config = dict(
    method='moco_v3',
    norm_position='pre',
    layers=8,
    pooling='mean',
    optimizer='adamw',
    batch_size=128,
    decay_fraction=0.2,
)
Rows from expert 6 of block 3, named by matrix and row number. Rows with one number belong to one neuron. Each number is 500 + 40 x the weight over its row's rms, rounded and kept within 0 to 999. All counts start at 0. Numbers have three digits each. After the name is the row's rms in percent of the matrix's.
# gate: expert gate (model.blocks.3.mlp.gate, 8x64x128), inputs 0-63
# up: expert up (model.blocks.3.mlp.up, 8x64x128), inputs 0-63
# down: expert down (model.blocks.3.mlp.down, 8x128x64, transposed), outputs 0-63
gate.35 085:499497456476516512496517549538511456514338509499540487466519455508526524566564523476499447538557531503576525497521500433539510440472481467492407453448452540474469489449512510533580438559603554
up.35 083:487526550498453556559552519533561486447604522529521508462534538472453576453453521522487524445469503517502528507483497485458541479487525587534524499570508457504581441515541497454459628519503445
down.35 088:501545361488471457443517503504496527461475468495478510509401471572550479494487431496471480508522498528476469503479558493528511589542438465480526470516479580521431517472500524491492635513435536
gate.36 094:551519505501480513535529478512563497491574479500451437480525488548437538589507442493504528493466479510485522468379522552460478487488441528524530536489533502519550476500491478412476503542510484
up.36 113:445472565571505480507532494542514521403491490529580532541475576486469569456460590471491509550500517538552499551453470465487554486425490453502440520482498429477483487481518511530483524470462509
down.36 089:509417520594556485474502470470515498524399458485482517499512498493591490482499553461508487522459489491483445498455486507463533482474494454517354438509428459490448501524494504476450445492500519
gate.37 104:479466471549480479553578381475472539479464515441462481536525516494480562565506468527466536523543495472511537545466566518477480425430543500464470542472458515443572464432468499458520535514461538
up.37 096:509545471565456460513550534490463493460512440524468476438536543492480521456480549510491479505535548511502435501500554458424475439435541492518443595435525483462533498461564528522495600512507543
down.37 104:514542618546477562585517520493533489532523491467503404518559518430511502532526626470497529467564488511538461480430528503434525437526487474481518447509444581494537514533518513515495379524510473
gate.38 114:496529516521505503568556457511530509503562567536481513482489514512486533601515465464495572419469484498480547481427506546515455462492477530516524550489444490507593481484501485456511494514481469
up.38 106:521551428447501516453451549450516461586522508504498496496470476528537440487572451544514480464496441439463495445580525506515440469554527526485572491504514568566501525530541507507476482494529487
down.38 107:500568479388452509546493513520482493513579510553501501502470488445443534494492481593597512461493497497499582486544467498512468539541478589515595583498556480510574499495483492518617515489493467
gate.39 081:463477419514549485575495504560533455434425570461568499447495495463569529509567542436494519531514484521589536480514516472488574496488470493474507532504449526524461452504474494524513522505529511
up.39 095:513474533625530490538452476490583502512547516425514472527425501490546519480509532578497555510445481479491527519446521536443550542528452464504530554481524465513537506533478515462442462499462485
down.39 097:521485516548545535452467505381490503484545511536506461491473596491400449507512532469357512488462515472501506551552448489609466415492477447479436518523523447500509511493481480481512534514484515
gate.40 072:442520497482485512558575509553471466470553525513501541454535575491415525503526507452503535432543468473549534436413499495547566475485503559473455454504503523545494474514566460477451534487478431
up.40 061:575497505526499486498481504530400514584516480473494517549488481547483483460473547490484513570495510542508462508528552485479490526501473490475582536509541470491478568444480453500555517488519442
down.40 074:507455551513566503526467513417495518519503516561503564500471500547487416483484514618488468500453495494498474453456516502435518505477512519521361547490549469498490486485567490510576530513471526
gate.41 100:451521499508526490588507467511492525443614607524539528482466623477435545541523443427497537434462481504513511486397483531531462516527473519511546516500495488519602516526473439484488517489499467
up.41 082:541520545514471546482582489519525500494583484519473412466489476488502518482467571540484581469491485501485479530456535455459472475467470511515521546535525485518572508451513497426563485473513497
down.41 083:492553543560580554497491509465511528594461549512506469506518510490520556502488597592526522561490499478503554543515463483427514412531476507493498468500437479509521502500550516535561473505507549
gate.42 088:492506522459483471503491452504522467596524536432467529541493486480530474479463494535493573516463504559472488467439499579542549552481505516495493534484532470427468409524437526508451451492456408
up.42 082:489530521423492458492500471486477471547505551478516571502477453503539476496489456522511528505474523564468497427540482544554529537528520550439448497482532518424456411491403576546471435485490458
down.42 079:511442482592501536521474494494488457508565488519518476503497503463506488495502550565574459553470490474460414542417532474385487490513491441489539511448518501533481516513543467498411442474480558
gate.43 099:509488526480481508516497477541505514387523527520512571485521513522480496550463429410511513402494499513473508542494510480450544523501530461504527470549527534539550488488492484458562542541524479
up.43 096:513519476518501456448412524462404483543496458508468510583473477527569432469510473496512467537435463466444444519541524548502417537529518487479520498470530518515425540530454505571437476486485513
down.43 102:506510468435499548523487460553494487430547491502517483482459485561392453492510499464461510428590504474475523532541525469529465472550466484508482500506640568513507541496543486474534533526498535
gate.44 086:515474418487520466465520473511444520544444488438512454520540466508524566488506551506472490547534543533571468455536502488557436470517479523457433536486440518391485506427475531511574474477532529
up.44 081:577412362509514521483387501515425481539454473491442443556523468525517491506539528532508505549569503501541412536516539470440422510495504448454460513486493525448506502491510507569504516473577529
down.44 090:527520606511468529505486482543495442491602534457524514473605521454452539511543551437538501520520490535597511483536587495525502494466492488501521545530513453503561465501579507473520399512492482
gate.45 058:438485540512491522575592461572465490438546574496522544368519506471475539522495487479481572402571478499508527505493512544526583507556495553519484478490479484525556440506480505498526535521511419
up.45 065:474502520567556507455533505471419540510559453457502502544491534539468497458565502509502516569531489518521447380487542507516471449472507490448525518482505443492520501457514451521465504489480513
down.45 070:501480556558471557525507443500491515586512473477441566521499558536504428507505530569456430495461510457486380478388545509472499486553549461500526557501501420507485491499508456499473473535517553
gate.46 089:492495528481427473499514527507527448550500540483555552437519478469465470506469491386497532486548474485504527526496499588531522494386496529540536654447512463527517554511495497448528496515487503
up.46 080:493547492489483539530529517547501506591517519449495456400482488442506522471504546480508522555507482496544475426521541492486498513544466461491509487547511459525493432519419435469519461550545553
down.46 092:506409438490501514460504434401454483448586532618473405488538530504492453452489542466480494463524538483481429439410590513500541482583546541495504607507497468507508519493478531510494540519506495
gate.47 119:484524526477525509587543453540531502511576568516470489474497516482484525591516480453481595421470480512468540501431515551528448485479474572535523563484456493503572470516497478447520507521505459
up.47 123:501548427445507525434446543446494476589480517469504488504467445511564439483560459534525476486506456451456477466603514506538449487546531518465559486482498577554491542520514498515497477477534513
down.47 117:478572482401477541521510518505487497529573537525493519480455496466430555513510463619558514479533482525523577499567429482498491518495498616503583564486546462515582486493476501529575505486523497
gate.48 107:494525499503525492579537463539549506456534576491465488474512493493462548592512478498475559393465498512506569524431505525537465497504483577519522556504488493480580432470496513442511483540479476
up.48 090:533532468432478522444412546499501476598548523511490515456505455511527456463498481513531500503516473492469447430592481533509412500520541557498543535519562527547480480542497535488499482503525463
down.48 089:485539469380464566531520488544514514579518513516489425519530451427512536509496499645587490471518492495502534491509402486409488486516512583518574465491529496499597433507491525533546461482537474
gate.49 118:506552528499478506541520491500521509471539510518521513503450488538494531574505453474522518424471491467494549481489476479521530483569457511432583494524461539561611524438484476435554513524552506
up.49 126:488476496516522472469478540470448485505354483510524498545494452536562498492511513516498415543529524472540506496555473450549465465519497432455490454492464544472445520447514576554534448508524574
down.49 108:517447456468498454527481476523513506475483448418515572508494482500520443514487546425491491576501509485522490514473520515474485557456515395476460428472509500482452485510531477484492521468444535
gate.50 058:511492544505519537503492511581545505470495519477463521524547504437513489518411599484490555575467490557502482507500441495491520456497527463542578524511477453479538513481571474525513466439485519
up.50 062:439482502490511473483505511495490484445503443482576553510486550580462490457546442489527476470616503480506490485515509557572485503545490457393568458476531496541538471500452517455472546544546486
down.50 060:525440465546520517529509491545492526564487554551504516545417516491642544511539574564534479567418508484503522533465392475476471580548456496535524521488443438490540488501466539475440483497465548
gate.51 081:500445475511531538548589459559551501371526557465477538479517527487460573545545480446472584462512459491542543519463526503463480480485488510484501490441473508517535472470526499409464466555508528
up.51 121:465461501595540498496551542508497500379515439530545441516500543505468559480490616482501506533519519513533473491476480415438504433455492476514452532449498478487510505434582513520487536485510552
down.51 100:510472553662570510509488482468491495523525499494483470495494533486535487494516563454574490495466487483466378479442549492429496511525474466496473493508470501515497551506553484464433457516476493
gate.52 096:456453565555542471542540483497590503413503488480543503573432528515498514498535538501494529482504505495540504550468515484483556527497478480486519471476484483535491531479498459497495467483478485
up.52 098:470461470523534531514494516515502488493515543517564431461523459467457566562510560520476493513482502501544545515479445506553446466506421566487475575533461459453554468469463561492534487552504540
down.52 113:497489487547522377498476512457502462518500470496502532516488565483529502527513461507482512557471510500468460455562459530552491518461502460470514641508552399522442507506529507505453429560465485
gate.53 076:513428447441583488565472488545460474524470513620486510461545510472468534599555472427478495450513491506512520451496507505477483519572503530504449467465502482534499439511502522530515549570571440
up.53 069:458477498569562425450520468491514573435528467561538523611483514563448541446563519414519520543560468522505460495429508508444469479521493460424421479432542430575454495502465526509479558503503509
down.53 079:507427558597547564499502486461519491525442539476475511462591574527513532473512544503578482528526494399469402454458448511442531416445493511502508549529498460510484528535561499508412444536468511
gate.54 091:537480486480523530494461446487472536542492499450537527540537476540467549571492469470507548470483424458480523423518468463505444502499457455454539502545461536550550508440555533452578483492504527
up.54 079:441546535504480509513565564519427500497572488578522491406511557457456477431470529466491511470511523540485465503508511507456517440457549541576452579476527471469533458505517497549495563518491478
down.54 092:494495554595562539529530493486478532545499535532482453494467457441559566497510535557487490444441494518498476465463435526429550461427487556514455527482447470496559488512488480509489474527531491
gate.55 119:465510488464485547526494466533506471480546570511473564509473522498435485519539401469500586388493432465465540569460552512532501535496490533522516513570505498573543486552480451443502526538469434
up.55 132:492493507503473479454450493480438479565536476501442538552504546470528433431464484502487513556439482499448448518455513534466506566481525474542438517483577451471420495580462507609409523473426472
down.55 122:500498535555543540517475519535484508476499491492510598531542543538379419511494496431449490450570514497479486458558548478480486440539578504479462438506562542505527537502502490484514446493482484
gate.56 117:512463503438498487467522505539466517422518462553483528447552528445426519486439490494491552519488512575486500490399449535474494567496497475517453470429540465540504511533455503493464529457491400
up.56 111:474534512501519526558490534542533489496471535488537551450454495552529523521533533463507475438516527507535537482578472410525547420501495521511558516569451497482559495455576526521577503532546564
down.56 119:488565499485489550457503514628510480533471543538495478503547504515518549536528492467557529463540488523497523489502478517473468499532530521513504473510494484486503452520565551480483491509573411
gate.57 112:552509500455470501537509477521508480502550504510460486458543461509462514601463443486505515459452497484479542467436511560483486554490437516519515522519507519535561487512451463412489507538507462
up.57 117:431458574546537501530535454541522555423441531511578537524466518474501562519486559471483513490518530541544532562489440464528545463486488473500462500513454456459497480457502528534574476506493534
down.57 094:501452498525531479437496500488510492537423440465487514505525535472589474468473537533496478541474501498493483503438450497479468533505494445525374444522460431458451440505520483502466425496559514
gate.58 089:475471442494504559524509527527602508430421531532485526508511513510520505517548454512502452507526512496506504599468493414491521433441538476534454432518497520488508480479555548515547482528557555
up.58 083:478487487495526456489500486477580511512403506435516513626478440512554515497546518482496468551486502484528531524509502498550569516493456510434506452495457521530420550541481459465480455452495524
down.58 091:495504579520444518538487524498487536517555530555495520519453495472499539473503495555443517466388524521522508409402492525443559518492473508496530605475487469498569509539435478528502560474526482
gate.59 077:502436479536524509523469466510543513422451516542475615531478497546482532573480483391481492460469508537499538581451499481446543533494479409498511445490468480497536518487485508523560512514510541
up.59 077:533503486493433496457442467477538547461560511472448558553510542535426465442529454497523513474500470500467496511501487542475482572558522490428493454529612529550492529569485524434439509508431454
down.59 077:506431427458448515483523502517518479493491476557526501536581489543492511516486496544538476462510490481495553442588368492540505533476468445528591492522491493486554476496497521517501456472505505
gate.60 089:484499529472482551518521481533457478600491452436419495536477433435538488497472545571467508551480513509527480544491470480513465512559476503485429448490507458457486365486465514527459476494471469
up.60 090:496486552475526492444561512458468485487464457465527460525549504502510496506470552477512482540578531479507492472515468493537540491432471546495493585442457553508446682484581445462501477466488491
down.60 094:485428467475511519487505513512518513427523547495544437485601506560428460493515468436452531479532502513516524495539470454504434473524520498505508518525487555535564537465527563494538463486568492
gate.61 066:485528485395442487510523536540504523443486451494497509460542545452404500486495542489491465464507504473548479484531424495525495506545517540440436465568497523524557501527518492396468533467497476
up.61 068:485469522618550534474448451493484490587520503494438474554434453485559514520493542519489524516487511511448426536495545547485420502541501455579591524442509457524462537489475431536483468499507503
down.61 076:510544503556559524557493503387495511581515484574492479540468511440547404521513548567473502484376523471485458532458528518522476506512488494489386487497430500492481490499464500470551460510427494
gate.62 079:544517499501501574571524480555565524480544497527476475478471500535440550535520457501481540512495470527542521490433502553462431477490424577500558521519481484523526459491507494404510469512539459
up.62 104:445508513543517521503495529520459492477487449522530537557510576519466535460489544465505482580498491526505452522444476481471488438418524483511455509464472450475475450472524527578460576469512511
down.62 096:514437556623532494513472478517496503533435468463510559495451505459523494492518547453553484473464496466497385497410523493506511523506465503486407463490499535504465500511478484472461519506452518
gate.63 088:489474526449486427489473450474547518507534523481514578504475563526442481467508451506507514519486459503506477473443521521506552557479493436467481570497565435529441486569488605464475486504431486
up.63 081:518498506451468456506515486492457510539477506470531575456517450490489507547464542526505462531505494495487516412570494534509534450507552490479447568494533486485545524488439559507535490491499506
down.63 078:490570488516517431550491498490504518597545485489494551505518506444513475511521524493509495507493510501452453466368524497386472578437502432509499531486465472495454495516540461497561456540523460